Weights of a small multi-label audio tagger.
Model: log mel input, activation gelu, layers 8.
Rows from block 2 of a small multi-label audio tagger, named by matrix and row number. Rows with one number belong to one neuron. Each number is 50 + 12 x the weight over its row's rms, rounded and kept within 0 to 99. All counts start at 0.
Before each neuron's rows are labels from the 100 clips, of 14848, where the neuron reaches its highest value: "strongest on" is what is common among them. Only what is clearly more common there than usual is listed. The data: synthetic speech, music and everyday sounds put through simulated rooms and audio effects. In brackets: how many of the 100.
# fc1: second MLP up (model.blocks.2.mlp.fc1.weight, 512x256), inputs 128-255
# fc2: second MLP down (model.blocks.2.mlp.fc2.weight, 256x512, transposed), outputs 128-255

strongest on: drums (60); bit reduction (55)
fc1.380:31 61 37 45 31 47 57 80 45 56 41 66 64 43 48 53 46 24 46 34 51 40 28 27 33 58 62 68 64 40 58 47 61 23 72 51 65 38 41 44 51 59 36 55 61 66 52 58 56 63 56 39 79 33 56 76 44 67 45 34 64 36 58 46 37 55 54 43 57 59 66 38 36 52 47 36 52 69 24 62 44 35 51 53 53 47 59 37 53 62 46 52 39 50 31 48 46 27 59 59 49 51 57 50 61 33 56 51 61 61 50 51 73 66 64 36 52 55 67 53 47 29 55 75 69 54 50 47
fc2.380:50 37 38 55 48 48 52 44 40 35 48 41 41 70 53 48 48 41 65 40 38 39 59 40 50 32 54 43 63 44 60 49 42 46 49 35 40 48 59 43 58 49 38 32 64 57 45 50 24 61 34 37 67 58 22 64 41 64 56 36 43 54 70 36 46 61 58 55 54 56 45 49 52 30 88 38 68 56 49 55 63 54 47 67 76 31 56 45 43 41 57 46 80 39 49 39 40 56 55 54 39 69 56 73 40 57 49 46 60 63 37 62 50 43 65 49 55 52 60 58 64 59 44 57 51 54 46 47

strongest on: band (72); dry (64); chorus (38); telephone band (33)
fc1.484:31 49 36 26 66 37 46 40 43 43 73 48 56 49 49 41 64 63 23 36 49 48 42 32 47 63 54 76 56 66 48 58 61 37 51 51 46 36 39 55 59 43 58 61 27 53 34 74 53 65 59 48 46 52 73 32 62 47 69 41 69 57 61 47 59 37 57 67 47 65 46 38 41 72 67 28 51 27 47 52 56 39 62 36 44 43 49 66 60 46 68 44 60 46 67 49 65 44 62 29 40 61 60 68 54 33 28 51 48 43 49 62 43 34 56 46 42 59 25 52 21 57 50 58 43 48 57 32
fc2.484:62 57 43 46 31 38 61 73 60 55 48 37 72 67 40 59 55 54 53 49 29 48 51 51 60 69 57 58 42 50 34 42 57 51 29 42 63 56 55 45 34 27 60 71 35 33 39 67 55 40 32 71 40 43 53 51 39 57 56 63 60 49 45 55 27 38 55 41 60 44 38 53 58 47 65 69 62 43 46 44 56 50 38 43 54 42 68 53 54 35 50 64 31 36 53 31 50 44 53 45 47 52 49 41 58 45 32 45 41 72 40 28 56 42 21 43 58 47 51 61 48 50 57 42 60 54 57 41

strongest on: drums (100); tremolo (44); reversed (34)
fc1.344:57 42 63 49 55 42 42 30 53 37 14 53 47 50 65 47 51 74 48 62 34 27 52 53 68 71 62 58 55 51 42 69 56 22 51 67 38 55 56 66 35 71 30 22 48 37 64 50 41 69 48 48 39 51 48 49 38 67 58 66 58 51 49 54 41 40 53 39 61 46 57 48 39 55 59 50 38 48 18 51 60 61 49 54 43 63 70 43 39 40 45 44 73 52 52 50 41 60 58 59 42 54 53 41 57 38 38 49 18 63 43 56 40 59 47 66 34 64 42 60 43 56 53 48 63 40 52 36
fc2.344:53 52 59 61 45 46 51 44 43 56 57 43 45 45 41 43 43 48 75 49 39 59 57 26 37 40 47 37 52 74 59 66 56 38 51 51 64 51 42 53 63 25 46 66 60 63 22 60 48 73 36 72 16 54 60 45 43 57 54 59 36 36 51 52 61 72 47 44 62 69 35 48 53 56 45 49 48 27 27 52 44 58 68 77 36 55 76 57 46 45 57 48 48 43 64 54 50 46 44 43 69 65 60 33 66 61 56 14 37 66 47 63 59 59 45 42 54 59 38 65 46 64 62 67 47 54 61 40

strongest on: band (86); short reverberation (72); reverberation time: 0.15 to 0.3 s (50)
fc1.85:57 62 64 56 68 37 56 52 35 24 40 52 62 35 32 46 60 64 45 52 47 51 53 39 54 54 59 57 67 40 53 46 51 65 56 47 33 41 47 49 31 51 74 54 45 36 44 37 50 45 44 55 54 43 44 15 71 43 38 44 48 46 32 56 68 39 65 35 38 45 22 45 47 72 53 71 77 60 68 55 50 58 58 50 35 69 35 47 53 35 83 43 49 50 60 62 59 42 42 54 44 62 50 60 51 33 53 58 53 52 71 47 48 48 50 53 65 47 59 44 67 57 52 63 30 58 55 37
fc2.85:75 48 49 47 55 50 42 37 29 47 46 46 68 58 54 37 60 51 47 63 43 73 57 38 56 53 59 53 68 53 58 58 43 50 39 26 49 43 41 36 48 47 59 40 46 36 56 57 54 47 80 33 55 48 61 54 60 39 35 41 43 62 51 55 53 58 59 38 45 40 49 67 61 31 59 35 45 68 37 36 35 61 41 46 65 52 42 48 67 36 57 59 69 49 63 36 35 54 48 65 53 51 33 64 42 40 54 35 36 56 54 71 48 70 46 65 56 37 73 73 58 14 59 54 37 32 53 61

strongest on: short reverberation (78); reverberation time: 0.15 to 0.3 s (44)
fc1.422:67 53 37 55 43 41 47 57 49 31 53 34 52 26 40 38 31 44 74 34 41 49 85 33 53 36 69 48 43 47 46 61 63 41 38 65 52 54 40 34 28 39 38 50 52 58 39 50 52 34 50 58 73 42 25 49 68 64 71 71 60 46 40 54 63 73 46 55 40 37 35 49 45 52 59 53 33 58 56 60 53 56 45 50 40 79 54 62 19 41 59 62 33 48 56 59 54 49 54 49 41 45 52 57 53 41 20 58 65 45 58 34 57 62 58 37 68 33 51 53 36 47 67 44 48 37 33 34
fc2.422:54 66 45 50 69 39 59 53 51 48 41 59 31 33 32 43 48 47 46 46 48 55 52 70 34 54 37 60 35 37 58 58 47 65 53 59 60 39 47 69 46 55 39 55 61 66 37 46 44 46 46 62 46 58 52 59 48 42 54 70 40 61 50 46 39 52 45 43 38 49 55 76 40 56 54 35 61 46 37 86 48 35 42 60 62 41 40 60 51 44 53 51 39 48 52 51 55 42 55 44 40 39 29 41 53 47 60 50 54 36 49 43 37 34 57 57 56 51 46 46 53 63 64 56 47 22 65 22

strongest on: chorus (65); dry (63)
fc1.76:47 50 53 47 62 46 48 53 62 43 60 53 52 53 42 48 82 35 48 24 60 56 31 64 30 62 61 44 41 57 53 70 63 89 60 35 45 70 52 36 55 44 30 56 33 47 55 36 32 28 53 41 43 37 61 53 44 33 54 45 57 47 66 56 56 54 22 38 40 47 70 52 48 61 41 66 31 43 52 61 23 56 50 45 73 43 43 59 30 26 69 57 43 52 63 47 42 45 35 45 69 79 82 54 41 50 63 39 45 28 56 41 31 56 54 20 45 56 37 51 41 53 56 56 60 59 59 39
fc2.76:45 63 54 31 31 39 38 46 49 53 46 41 35 27 73 42 42 64 55 52 59 49 54 54 65 46 57 37 57 32 72 13 46 67 45 47 51 61 25 56 63 52 46 69 52 56 72 70 64 57 51 51 30 74 72 52 50 38 45 42 64 47 59 52 58 70 38 56 59 56 44 56 52 58 32 71 46 56 37 38 29 53 60 62 41 59 53 49 36 40 55 46 43 49 41 42 51 42 45 59 69 47 46 80 50 36 58 35 61 45 52 60 63 50 36 45 44 67 66 44 35 69 57 69 57 55 45 47

strongest on: drums (83); reversed (50)
fc1.497:47 47 28 70 35 58 66 60 40 63 49 47 55 46 25 50 58 61 53 62 40 43 39 44 48 48 47 51 44 51 32 57 58 45 52 47 49 47 67 60 56 51 33 56 53 42 56 38 53 60 55 42 51 38 53 60 53 52 52 44 74 46 26 57 55 26 40 49 45 79 57 49 52 61 55 46 66 39 43 53 07 51 33 53 48 46 31 37 42 57 50 59 59 46 38 41 67 33 61 66 32 45 43 40 50 54 55 67 73 59 73 64 63 36 57 46 42 46 46 61 70 44 59 33 52 29 49 46
fc2.497:32 52 48 27 54 62 50 29 32 42 53 68 55 45 31 43 65 77 40 50 55 51 61 43 35 42 71 33 43 39 33 77 55 48 44 45 49 54 41 53 42 33 58 49 36 43 43 74 49 32 22 38 29 42 47 61 51 68 43 65 55 71 49 53 59 58 56 62 39 48 33 54 36 44 46 60 66 44 55 49 51 51 34 58 51 52 62 40 49 68 61 50 58 64 57 73 61 35 50 55 39 69 58 64 53 69 60 59 35 51 68 55 74 50 60 71 75 56 54 56 64 45 44 37 47 56 39 69

strongest on: drums (60); dry (46)
fc1.304:47 38 36 41 51 49 54 65 45 61 64 40 65 49 39 74 30 44 21 45 46 58 42 52 76 47 53 57 28 34 33 54 62 56 74 24 62 41 50 52 62 54 66 56 49 47 47 60 40 66 33 38 51 51 35 60 53 57 66 29 34 40 65 54 44 23 49 62 34 68 45 37 57 63 57 55 31 49 44 62 60 55 39 51 23 58 56 47 65 60 43 45 42 33 49 49 46 43 64 49 56 36 48 56 85 65 26 33 40 49 54 60 54 55 68 38 51 42 53 61 45 51 55 47 58 58 49 53
fc2.304:62 52 45 57 51 46 54 50 52 44 49 36 52 29 53 44 42 68 28 27 72 48 39 48 47 40 31 45 50 49 40 68 68 55 52 63 35 55 56 44 45 49 26 36 41 29 19 36 63 49 34 42 51 52 65 57 32 32 57 64 53 44 30 58 48 61 39 53 38 45 73 37 65 38 70 43 65 57 58 51 44 51 49 24 48 57 28 66 61 60 51 56 47 50 59 56 49 47 54 55 50 58 58 54 64 41 61 68 71 30 66 32 51 46 62 68 56 57 35 60 56 47 71 31 56 81 50 56

strongest on: bit reduction (100); telephone band (45); number of effects: 3 or more (43)
fc1.246:50 64 48 45 44 64 35 51 51 40 55 53 48 58 44 47 55 49 39 52 74 53 59 56 39 67 41 51 34 56 57 30 61 31 58 45 51 49 61 48 47 39 59 62 64 53 49 31 38 53 58 71 46 57 49 69 64 73 54 40 70 46 50 50 56 48 35 36 32 65 50 41 28 33 47 33 56 43 62 50 52 25 69 46 57 41 48 35 30 69 65 57 32 42 49 43 34 45 63 65 57 63 68 52 41 57 60 49 53 65 47 43 50 42 65 53 61 37 52 64 55 22 47 45 33 58 61 48
fc2.246:58 23 32 35 43 37 40 41 35 39 37 58 41 63 29 57 46 67 70 56 47 51 60 46 52 52 63 53 57 60 41 51 36 48 61 60 64 45 44 47 67 63 70 51 61 49 53 36 51 51 52 37 48 40 46 45 44 62 40 61 58 54 50 46 41 29 59 34 56 57 48 28 68 59 72 47 46 59 47 48 53 36 60 43 53 39 50 74 51 46 50 55 48 27 59 55 46 49 71 57 37 51 38 61 54 65 62 32 26 44 57 35 45 41 42 65 58 27 45 45 58 58 50 76 42 26 64 33

strongest on: drums (65); echo (35)
fc1.226:55 47 35 39 36 63 60 70 67 22 45 50 60 45 46 50 60 55 63 46 61 71 45 63 36 54 60 59 46 67 61 66 68 38 43 61 55 34 53 61 28 77 62 62 44 56 54 40 51 28 61 79 58 35 61 67 52 68 56 57 65 53 47 43 55 54 52 61 47 61 54 56 51 42 48 25 29 36 55 56 45 70 39 53 67 34 43 46 64 72 44 50 54 66 49 52 53 27 61 45 70 42 68 55 50 28 55 52 71 40 47 57 56 45 55 56 45 52 32 63 45 64 42 49 33 29 58 32
fc2.226:68 49 42 52 59 70 70 53 45 43 54 41 54 19 37 50 39 53 37 54 45 70 56 35 60 60 57 37 59 25 47 60 45 61 58 46 38 57 40 67 60 14 43 46 41 47 17 33 35 49 44 60 36 61 51 54 54 41 63 35 44 56 62 47 50 38 43 45 59 68 73 63 54 47 11 44 38 33 53 45 61 41 37 55 38 49 46 48 45 48 45 41 55 65 61 50 67 53 64 45 43 58 43 75 53 64 53 74 72 49 59 62 34 49 75 52 40 46 31 55 56 39 47 51 63 48 60 57

strongest on: band (50); dry (41); bit reduction (31)
fc1.308:55 74 55 41 43 58 30 65 42 55 66 46 43 58 60 60 70 30 41 27 50 20 49 28 60 38 54 55 63 44 56 49 40 40 47 36 29 57 62 52 48 58 63 48 50 34 54 47 43 50 65 58 45 54 49 40 65 44 35 47 65 75 46 39 41 49 61 57 60 65 37 53 51 80 51 39 79 55 49 66 43 43 55 51 48 59 61 39 63 58 71 48 60 47 58 31 56 58 43 63 63 67 39 64 38 67 38 28 50 40 41 76 32 80 26 68 69 44 48 73 58 60 66 53 48 45 47 46
fc2.308:41 57 52 27 41 46 50 15 51 59 45 53 41 33 52 28 49 59 37 54 50 45 41 52 42 60 51 67 78 29 40 46 60 39 40 54 68 39 59 81 38 43 56 34 54 41 58 46 43 48 76 37 67 45 31 66 79 57 48 42 52 39 50 70 50 51 35 59 06 67 51 55 38 43 59 47 67 37 48 45 53 49 63 55 47 63 54 61 66 41 45 51 48 35 62 55 56 52 43 61 59 51 35 43 38 58 38 53 41 70 62 23 66 71 44 49 51 51 42 49 48 38 43 45 37 59 67 58

strongest on: bit reduction (78); drums (54); number of effects: 3 or more (31)
fc1.100:37 61 42 64 49 46 37 60 62 52 49 63 52 75 61 49 47 47 45 56 61 57 41 42 50 53 46 89 67 53 46 55 52 61 50 58 40 44 46 53 69 45 48 61 61 31 57 51 49 69 45 44 47 45 68 24 49 76 41 30 46 66 48 55 72 47 39 42 41 64 49 44 46 41 47 62 57 35 65 39 50 67 25 48 57 37 78 77 51 51 60 43 54 50 50 68 44 56 64 50 51 38 53 54 31 44 43 34 68 53 46 51 49 71 57 47 65 69 51 57 65 39 70 34 58 64 56 42
fc2.100:23 30 67 48 58 54 56 25 45 55 33 37 21 49 35 61 42 42 68 46 47 48 36 61 59 48 46 54 59 37 49 70 67 57 44 32 16 40 61 38 52 33 62 50 62 39 27 52 39 48 30 54 22 58 51 35 33 44 48 66 38 58 52 49 57 43 46 29 51 63 56 39 46 53 34 32 35 21 45 64 51 51 70 72 56 40 43 54 53 68 50 50 42 60 52 37 66 55 53 84 36 52 57 58 62 55 29 61 49 42 65 47 69 44 50 42 66 64 53 66 65 26 69 62 43 64 41 48

strongest on: short reverberation (100); reverberation time: 0.15 to 0.3 s (74)
fc1.468:42 36 69 57 55 39 57 68 48 55 35 48 38 53 44 45 38 24 88 42 57 43 64 65 44 48 33 68 63 76 43 52 27 61 61 45 79 46 71 32 42 60 39 64 76 32 56 45 43 53 47 37 48 45 21 29 70 54 38 50 33 47 57 66 50 47 31 60 71 41 56 51 55 42 51 72 53 50 33 57 45 45 35 66 53 51 28 34 44 29 54 64 46 23 57 45 56 45 55 51 26 43 40 47 34 51 71 46 44 79 40 48 63 59 40 64 33 43 40 48 30 46 60 45 74 39 44 43
fc2.468:57 33 46 48 57 53 50 42 56 57 41 58 41 47 44 53 58 55 42 28 36 53 51 55 62 44 32 37 42 54 52 60 54 55 72 52 58 46 45 64 24 64 61 50 55 59 60 35 43 36 53 33 35 56 56 27 44 37 52 34 71 58 62 23 50 31 40 27 77 26 40 44 41 57 46 50 48 58 63 39 60 35 39 45 44 43 66 50 51 40 47 63 52 40 64 16 52 53 54 43 50 35 76 61 55 66 54 42 41 49 42 50 58 52 78 34 35 41 40 50 61 64 59 29 59 50 52 39

strongest on: short reverberation (76); speech (64); reverberation time: 0.15 to 0.3 s (58); echo (35)
fc1.306:64 54 45 30 65 35 53 49 54 38 52 36 40 38 27 38 62 37 64 56 64 60 20 36 48 44 64 42 28 50 70 45 46 67 52 47 74 49 50 44 48 46 40 51 59 42 39 61 55 39 68 54 48 33 47 39 53 53 63 55 44 29 42 42 28 43 68 67 55 62 62 55 54 68 65 58 70 64 68 44 30 59 46 58 42 33 73 30 39 53 54 52 41 55 51 59 55 47 40 36 29 57 54 58 46 58 31 52 47 48 53 37 37 52 59 31 56 37 28 33 33 33 54 54 56 37 33 33
fc2.306:59 52 60 49 36 72 31 38 34 40 37 45 47 43 52 62 28 43 30 29 67 41 40 37 41 24 71 39 47 52 48 64 37 47 62 67 65 55 53 80 53 38 51 52 54 39 61 53 58 69 78 53 37 40 56 44 52 46 60 65 44 45 59 62 25 50 47 59 64 61 50 63 73 34 57 48 74 47 61 41 32 39 44 26 60 57 60 53 53 62 22 40 79 61 39 68 59 38 34 42 59 53 27 33 61 65 47 22 38 30 58 66 54 66 56 46 40 36 27 44 49 53 58 59 56 42 49 54

strongest on: band (59); bit reduction (49); reversed (40)
fc1.61:50 48 72 74 62 53 46 39 48 53 45 28 46 47 36 56 63 35 59 39 53 29 35 50 28 44 41 36 30 58 55 46 51 41 55 52 66 49 45 42 53 44 28 52 54 56 52 41 49 59 61 52 54 47 38 77 50 33 67 52 49 48 37 64 62 63 28 58 50 40 49 46 49 32 46 49 44 68 31 41 39 58 43 46 45 45 44 62 78 44 48 38 53 64 36 56 47 53 45 56 62 72 59 41 62 39 43 61 44 55 37 67 70 39 49 46 61 39 39 44 73 40 53 47 37 35 59 50
fc2.61:59 55 29 60 63 55 41 65 66 64 71 61 33 51 51 45 41 43 35 44 67 63 20 47 70 45 51 44 59 41 49 17 30 41 46 40 76 57 62 46 39 52 48 58 62 38 40 55 53 33 44 46 62 49 47 32 62 51 58 40 62 65 58 46 73 60 46 35 45 45 48 33 53 43 51 72 67 64 50 57 31 55 64 57 64 54 59 74 60 46 61 54 54 52 43 35 60 43 53 44 39 41 36 54 45 64 53 60 69 44 32 61 41 46 44 61 71 40 32 45 32 34 60 60 48 52 60 44

strongest on: drums (92); reversed (43)
fc1.505:45 48 36 66 45 44 66 60 65 78 44 35 86 48 61 71 61 53 60 47 54 34 51 25 29 54 67 57 49 58 66 62 61 53 53 34 44 46 28 71 52 64 56 51 64 54 43 39 71 56 39 48 53 51 54 52 47 39 47 30 59 70 48 45 67 40 49 52 54 50 41 37 58 79 56 68 77 39 34 47 44 43 47 56 36 31 54 45 56 65 37 23 25 52 38 56 51 40 53 47 49 47 25 56 56 49 61 58 41 58 56 36 44 39 54 65 45 50 48 45 53 56 37 69 28 57 47 38
fc2.505:61 43 35 37 53 45 50 54 67 56 52 26 71 53 39 72 63 59 50 64 48 47 19 36 50 63 56 48 48 48 70 61 44 57 49 55 55 41 61 35 57 63 67 58 45 32 39 49 48 43 57 48 60 44 52 58 32 44 55 41 46 39 48 33 44 49 49 28 47 30 37 49 51 47 73 63 50 43 53 69 52 45 49 64 51 44 45 39 35 49 52 62 54 50 56 51 52 55 54 70 55 31 40 42 46 68 37 65 57 38 57 38 41 69 42 61 46 26 57 49 58 52 41 50 40 33 57 51

strongest on: chorus (97); dry (79); drums (74)
fc1.305:43 66 51 67 29 52 73 57 63 55 46 38 59 64 40 77 64 85 37 64 68 32 37 60 28 65 38 53 38 58 52 44 56 40 54 63 44 49 73 42 46 41 37 53 34 55 44 59 57 32 49 49 33 33 38 52 57 51 56 37 61 48 36 43 54 45 39 61 54 49 61 60 71 54 47 52 32 43 63 49 54 38 31 36 56 44 57 32 42 47 39 36 58 40 42 51 41 40 44 60 54 54 65 41 46 57 46 30 49 31 70 51 60 64 48 74 64 60 37 36 44 41 66 52 44 60 34 52
fc2.305:32 47 46 47 44 54 46 47 51 72 57 60 42 51 42 62 39 63 49 48 63 66 58 53 51 82 55 35 26 48 50 47 51 53 63 41 42 35 48 43 41 41 50 49 36 48 37 62 56 58 51 39 33 44 35 59 31 31 23 64 48 51 55 46 56 66 49 54 38 41 54 57 59 53 43 54 48 75 42 40 45 69 60 43 55 45 42 31 29 37 57 49 62 41 49 21 61 61 57 73 64 59 51 51 48 53 55 39 64 52 35 55 55 56 37 49 69 48 58 54 44 55 49 29 50 51 68 45

strongest on: drums (73); echo (38); distortion (37); dropouts (35)
fc1.244:59 32 40 62 41 51 40 63 57 54 50 26 56 21 44 66 34 27 43 58 50 64 34 55 42 38 52 44 30 48 57 60 30 46 42 22 36 44 55 51 07 69 44 66 31 47 57 50 40 62 62 58 47 29 35 50 44 61 45 37 56 43 43 38 36 37 56 50 46 72 49 61 55 57 32 64 32 55 42 34 40 40 40 52 46 57 46 46 38 49 67 56 69 50 45 59 47 66 36 43 58 45 77 43 57 55 45 60 67 64 39 45 81 59 37 46 51 39 47 51 47 38 39 41 43 52 52 73
fc2.244:52 36 55 40 20 41 51 55 51 40 46 61 35 54 46 54 51 73 56 37 30 31 43 70 68 46 51 43 42 57 35 53 35 48 72 64 75 56 60 49 43 52 47 51 64 54 29 28 45 58 72 42 31 71 54 58 38 31 37 45 39 48 51 41 49 59 55 24 82 49 51 43 49 51 66 54 43 52 36 72 52 77 36 36 25 56 58 53 42 41 34 55 35 63 50 63 61 57 56 43 74 47 60 42 35 45 64 42 47 55 65 52 66 55 55 51 31 69 40 36 56 64 48 48 62 69 39 67

strongest on: short reverberation (87); speech (76); reverberation time: 0.15 to 0.3 s (68)
fc1.225:61 54 62 68 63 62 46 46 47 33 65 34 63 59 31 54 65 60 51 37 64 50 37 28 50 54 36 43 40 74 57 61 27 32 51 51 51 64 64 58 52 77 61 49 59 35 31 55 47 55 49 51 50 33 48 38 54 63 56 69 58 32 48 57 12 42 34 49 55 74 55 55 56 65 70 49 63 52 52 59 43 35 49 62 35 39 48 44 55 54 53 68 59 56 47 24 59 51 26 49 60 39 36 49 63 54 39 49 44 50 66 37 42 62 53 35 52 56 39 54 44 50 47 57 63 47 67 46
fc2.225:54 45 50 58 58 44 66 49 30 35 45 48 19 59 38 33 52 49 57 69 42 39 83 41 60 53 48 51 44 44 57 51 39 44 41 64 55 63 61 40 53 40 53 44 55 37 54 49 63 56 55 62 45 56 55 67 58 34 57 45 48 32 38 45 40 31 42 41 31 34 58 59 60 39 66 52 64 73 65 42 25 51 60 48 48 43 74 50 33 57 49 46 54 40 54 50 47 26 59 54 44 44 51 52 30 49 43 29 64 64 61 58 38 37 45 41 50 49 65 49 49 43 48 42 47 59 57 78

strongest on: band (58); echo (37)
fc1.250:62 29 41 41 46 50 49 55 57 60 45 37 59 56 52 74 57 63 49 70 32 48 47 59 41 54 44 23 53 54 44 68 35 50 48 41 53 62 57 76 67 53 47 61 40 45 41 36 52 59 67 53 61 28 45 46 47 45 58 49 54 56 48 46 44 46 55 72 56 71 42 49 52 33 50 91 61 40 47 52 43 54 40 53 55 68 54 45 29 73 44 30 53 34 51 53 31 72 70 83 38 28 42 46 37 73 37 48 44 43 47 29 63 57 41 38 45 59 51 28 60 45 38 72 62 58 58 51
fc2.250:40 66 43 71 42 36 57 48 73 49 23 44 40 45 43 66 50 56 59 55 49 61 60 49 40 59 61 53 51 53 48 49 56 55 52 43 54 49 65 22 63 46 38 34 60 37 50 46 36 55 72 40 69 65 39 50 56 67 40 59 55 54 38 55 36 52 42 62 52 56 34 38 49 35 42 53 63 36 21 53 35 60 41 37 70 66 54 69 38 40 87 63 46 57 35 36 77 42 75 53 29 63 48 64 66 61 69 44 71 43 61 48 70 49 53 43 65 51 60 53 32 56 38 34 57 60 76 46

strongest on: bit reduction (100)
fc1.142:54 33 30 52 54 62 33 48 46 63 50 45 31 61 49 36 70 59 71 46 44 64 40 59 44 61 43 57 48 42 44 44 81 60 51 60 49 48 51 30 59 21 66 55 54 62 67 55 28 40 52 68 24 51 40 54 61 63 38 43 56 61 57 31 58 59 34 58 52 41 48 40 41 47 55 48 32 47 44 58 35 30 54 56 69 41 73 48 40 54 55 69 54 53 64 52 52 64 50 68 53 43 56 56 32 57 51 43 75 54 65 73 31 51 47 26 53 43 44 29 87 33 54 49 50 41 67 58
fc2.142:65 44 48 53 40 46 62 57 49 60 32 53 48 46 36 40 44 42 61 50 59 58 28 45 11 55 51 56 77 61 65 46 29 62 54 70 42 41 77 54 45 38 52 52 72 39 43 48 57 54 54 31 44 40 62 33 49 43 40 46 51 50 51 54 49 58 70 63 58 61 62 50 38 62 46 54 55 69 38 48 60 35 54 17 47 52 52 42 68 59 50 34 36 37 67 29 50 40 57 75 44 47 29 52 41 40 41 56 41 67 55 51 54 42 38 49 59 54 51 69 28 30 58 49 48 63 49 51

strongest on: bit reduction (92); drums (79)
fc1.397:45 40 33 47 58 36 54 37 63 48 62 40 71 53 44 44 32 61 30 38 53 62 45 49 53 67 42 60 74 45 49 49 65 42 63 54 92 36 47 61 49 46 30 80 40 51 63 34 52 48 27 29 57 64 19 55 44 62 25 65 49 54 26 36 36 61 41 66 45 51 53 63 52 50 56 33 32 56 62 42 39 49 55 40 49 64 52 65 50 58 49 69 61 66 57 51 44 34 45 42 51 73 37 46 37 47 44 71 55 61 44 43 60 66 69 28 54 47 45 41 44 41 50 49 55 45 43 30
fc2.397:51 59 37 79 54 42 38 64 59 73 30 67 68 62 58 55 50 52 46 62 51 44 24 60 43 59 39 32 33 64 67 64 36 66 44 59 61 34 51 42 52 39 75 38 62 36 35 60 27 46 37 46 68 54 29 25 56 28 60 31 37 53 57 42 66 68 38 45 48 55 45 61 59 44 41 39 64 44 38 49 40 44 64 65 41 43 48 59 60 63 57 64 45 36 49 64 56 50 54 53 57 47 59 66 43 54 46 26 34 47 43 29 50 36 47 54 47 41 53 53 46 46 55 30 48 40 67 55

strongest on: bit reduction (82); drums (56)
fc1.83:42 44 40 38 52 40 29 46 34 52 69 54 48 51 69 52 74 56 47 35 65 48 59 66 69 56 40 59 47 35 25 50 49 51 60 52 64 31 48 45 32 52 43 37 43 46 86 39 64 24 50 59 37 54 30 58 26 62 49 50 62 59 54 42 36 67 29 47 62 43 64 57 59 37 46 34 50 65 32 62 41 62 61 66 31 64 53 53 30 32 42 42 45 53 39 62 53 39 49 44 60 63 72 65 52 66 52 59 38 81 38 48 64 50 46 46 61 34 64 70 55 58 43 69 44 49 59 60
fc2.83:50 51 74 47 36 68 44 64 57 57 42 65 39 68 43 44 58 44 49 35 44 37 36 30 31 58 59 65 44 40 69 33 56 53 55 48 52 34 73 34 70 59 48 59 50 66 57 46 41 30 63 59 32 61 39 58 70 53 58 36 66 42 67 45 51 47 59 39 29 46 32 36 36 51 45 62 36 50 55 50 25 56 48 45 47 37 46 45 47 51 53 39 66 54 42 52 67 51 64 34 57 53 68 42 45 69 71 26 46 43 77 47 77 58 46 42 47 49 39 58 45 52 67 57 61 47 56 57

strongest on: bit reduction (78)
fc1.471:39 32 40 63 66 58 25 50 40 53 50 50 33 47 46 66 27 42 31 51 48 40 42 44 40 44 33 59 41 52 56 42 60 52 48 54 61 49 56 38 36 57 41 67 59 49 55 54 49 54 48 68 45 66 44 60 39 38 63 39 55 54 52 43 48 62 33 45 65 81 54 62 43 35 42 56 56 30 56 54 66 42 44 46 62 43 57 62 25 43 42 51 68 22 29 52 47 49 41 32 49 21 65 52 37 86 40 47 59 59 13 51 52 62 40 46 60 50 67 66 44 33 52 42 43 55 51 25
fc2.471:36 55 37 37 54 47 61 43 53 56 45 62 31 29 33 60 45 55 42 50 68 61 62 44 35 56 60 64 50 37 40 41 44 48 55 53 41 59 41 53 77 43 70 42 50 30 68 60 32 48 60 62 40 68 50 58 65 58 50 47 64 75 61 39 32 56 57 27 55 58 52 62 78 56 41 48 31 23 67 70 42 55 56 65 41 44 55 51 61 33 44 53 36 38 32 51 39 53 56 69 55 71 35 30 60 39 55 38 40 21 51 70 51 45 48 51 46 55 41 44 59 51 55 58 68 44 56 51

strongest on: band (79); wah (56)
fc1.269:62 62 62 62 50 52 59 43 58 79 79 63 53 52 51 46 51 15 48 36 50 29 49 58 42 60 49 45 61 54 52 62 22 51 49 60 34 46 55 62 71 50 46 59 40 48 63 64 26 60 54 59 47 52 43 29 76 67 56 51 54 62 41 70 54 40 44 27 53 52 49 40 22 63 53 38 59 50 49 59 53 48 52 53 47 35 46 49 57 45 10 68 44 43 60 32 61 52 38 79 48 64 46 64 46 37 41 72 59 45 68 59 61 53 47 65 30 40 46 27 38 49 52 42 40 58 95 36
fc2.269:48 47 50 38 35 42 45 40 46 80 35 48 55 47 68 46 45 48 49 62 73 44 51 55 48 42 28 66 30 49 45 29 67 45 63 61 72 39 41 48 55 75 83 65 66 49 31 51 39 64 64 66 70 52 50 67 55 51 51 54 28 54 46 53 37 52 56 68 32 46 42 65 43 46 42 52 49 46 36 42 49 66 49 51 35 55 36 51 64 53 28 52 50 58 52 64 33 33 45 76 54 72 49 44 71 31 55 57 57 32 63 40 45 65 57 56 50 56 53 34 50 37 60 39 54 64 40 28